Weights of a small contrastive audio-text model.
Model: 4.78M parameters, encoder arch quartznet, encoder activation leaky_relu, encoder widths [96, 112, 144], text encoder width 256, text encoder norm layernorm.
Rows from block 2 of the audio encoder, named by matrix and row number. Rows with one number belong to one channel. Each number is 500 + 50 x the weight over its row's rms, rounded and kept within 0 to 999. All counts start at 0. Numbers have three digits each. After the name is the row's rms in percent of the matrix's.
# convs1: first pointwise conv (encoder.blocks.2.convs.1.weight, 112x96x1), inputs 0-95
# convs3: second pointwise conv (encoder.blocks.2.convs.3.weight, 112x112x1, transposed), outputs 0-111
convs1.82 090:491520491439466487519468496552438442518528389491478510439518539536513480437508445455438483488527341552556468478446538470447522494469527432470520551473460390500446557468456457525455487463505513564577513508561495555473490475508488361626529474444572411345486508496525485506547533523546564510
convs1.83 140:543440503603551436492433532532434536545632562500527411487589511396559510410524521490459393442462419506556515558470479553487471440478504541526535444509464515510466544478512556453496539546522486499573472493530523531456499393533478526469488514467552450478477561563475565555562499428356515521
convs1.84 093:535447564492508526456447465563481370503463457464489446479530566544483441540700543485542462606500567577547469426524498473526500557555501427544438472522447488496454507482467452524509523510504431528569392510469523563504447442494469476456482536536460558569460535451535539522575513512398498546
convs1.85 099:521523648522488482566566420486441512559494540554550537547475508445522465451544401509528493492476435569472461531531543482514532502439484523505575480544501516522474534520523492385465546486558476499608509455478475503521552544539643451375362484458498450460445514474454515471485473520582580455
convs1.86 097:491434470460505454492523548459527542562491489501590409488492526531420446616430505511472383471605457514572422431468571471526480485484557472556440519534378539563507530562538487437591500541558526574430508503595570537522500495484513490516457478579544526443602528538518536480492507447436519506
convs1.87 089:462541415560487453606489489521502469496517449502471516428426515459536498490563483522478540543589440523435534648449548475441498501506513438527444544516549447537487522475445409451572466473477635502482435472496489520483543540470546467497487439447570486462460461457487609527552522431356454554
convs1.88 093:538479447543408467557507510461554564515503377437522468416483473581445510547518471505498472385472511500444485528509484525482458458546540405495555461521572464413437466516495457587422508380495507483491648436522480489552512466493409542495482422491511408446539550535533567512497468484444452460
convs1.89 090:498532600524456497399498476508545534570423449571482553523427602410535458505536544499499518564542539493521440459532462421496557540546501469496466526544560506421474512545567482497500496523472514535507595445415548627467557491460564520460574493451488614394456554479583544498514493571473462450
convs1.90 094:484538488451505640527460419497447461487475493522583482423566474550490509499504459514435510476521473374561510549494508419555528416551489574378522593532492504544492539533477524464495407437491603450445441496494541526565438460488479485503486504543373437487570533540490556517484578492422529517
convs1.91 099:507540594514573574513494455426523458484481388568504484560463529545514491514539510480469475570542478507420425533459532444542568512567457439577577487452477501465512533427523446441552510505431425601455546409576457525486550490512479435516425482458537602473459420462496555501488599495421429489
convs1.92 098:529434443510452531489452507481467490515521512500612439527485469529523455443538594470445540602462561522514487426384350580540437505493616444480541614498507497539480552532496447549513471463430507558431490511499502483547486459467449553612523559460491470542464556489466491457527499499515390456
convs1.93 103:553533416488505447544509457447469388489477452506441469555481447441420524546422426423573507444458471542535500489465393592551554449611526407471552595560565479506477548486415526474559491496529448552598437419482513538450542479467511590462469540512471531469472520511466495554516443517510482546
convs1.94 103:484506500500490505553501494529659558483560583474482608539549467452509530496517656482521519439506482386523478522488513519501410487509520502515430549466393530535476518513448596401502451396478523500520423456532548510538591432446445445446482466488448508507523412510459500445538534527449476488
convs3.82 092:572510482427539418508494501502411423453443507513472543487471544432522481519518582411592502531498491477435562490532507533601573479526518477507528485447457476513543456528458351593408569454583525437521509581617512549527371484448540522446497495530545489483491546465475546450460500492527499531428488495540466500449494559421473494550478466370
convs3.83 149:456483502462510459438659500399490438519541530505508521518442480532543481480455526518549448525575460487498508501528502452505552424540652504571473499438517505497517470487460480479498522548593546558518514513456463498511430527448494423493391417507470481537429483525612470514486358505488493477575486526423475449467674517452520528529531552532
convs3.84 107:467451538498527585536564451516531465524479471567575532453449496533467518460476400478562585523478529545559486481497486545499563461536513543504504459536535513487507518403621477492513532574528631541448434507487511491463427564455482466480495484515501556548583481522424514504479464562464645632547543480506477467519544633403578558438506535470
convs3.85 085:437529597580483440495518506490586512553533442530541491466557485470486509365557477505524586460522503530490397588479517477414517528526501547480486481606513494386487480495492496537466437405430564498470497487558540441439492480446460422508444492545586624574495509418431576529507482486450588517524581569554549480537500534468505485477536558554
convs3.86 104:501450556590524521547509474475482547587614507458452537450501439527429480466491504519457520390516483502440540607514488475434503431492456430649414418519498562472557548496550495561529521424565430477561409534608438481537529467529469551477578495484521518511557521467522514541514501431474413537502545449506496442466632512535506524489465512435
convs3.87 082:511383557473502528597486552453511596491568498461445474463482473347500579512554487520598566630519532488538498429454480526611545560552509565520524444443550483479570446532430512596545510562427490521443458466632524504602487565467463531539464484466454539467507505466546494513528534486556456494495474488457454552474452563480460488505509480518
convs3.88 094:453474469467346604528532498508568501489503503550503410545486578578451473620520451547483498476602546548568525508467511537537536475392486521501477573539428507474421575490574472503486510582501528478558512450405487585521587490459362480498497501543547489590460530559505465471475458451536547493494490441558511507504499443461496530537559544413
convs3.89 090:434443466572524455535421544554506489486563434561528549540503496413541480439504534590540511575440489552469566534521533518477492516540565468395447555486494473501501512507423387507434574572549487477563457482579457516514585472451403528535537564487477478454434503525514393532541538538511397493510410518568441558571476438511499529518588488599
convs3.90 098:459498483476459554492477485484572490453520533444463497513496596473487470523525526509486468427565550542644407431555513509528520527474508471558486445532490594541548431529609482507491483551591458478484539493576541438456503512558433472447431425492526579422527472457553535494527535591468410451614547465524480455429566426425490464511372509510
convs3.91 097:495503511508456360546478528563515500511475525463412515492507461437600507523438585456547529593492505555449576473470531529532533426471519452474499563425545474502467479470426387554472510457486433575450466434463398587435586531529477545547471556428480423502431463457516496427485448510481464485492615533484515436607451450501528445490476503441
convs3.92 105:586419414407451483461543488534460549511566584515584464475454418504453533683461485517479488491488469533486514580502488457487543461506490555406528450537424494530536547453508526522464585588442535512492483575453517418481468437466493548477466476447468543501508507504469548576418475547494487524530457537484439558577518555542610509539553387469
convs3.93 097:559449521423459560522527501534406532484369512556504489489472455528476510522521532458432526442490503500409543418500485511609562532408569444454460620440574456516445519434565500573578549569507556484497415538527524517516468508510546530513554464441477450515566507568559396544476521416430538493574595445484485517498531533537464571491490529564
convs3.94 107:447463540514541523549472486485521458349526484503545481544514515491507490527499457444475497466556466501583535508472517453463465487526456562418489464446437508589510436565645503481453505476549492388482617474523459482453498516478503521451477500555480421495576506420612552472548484530441406544545425513554423541518480553502563563463463578628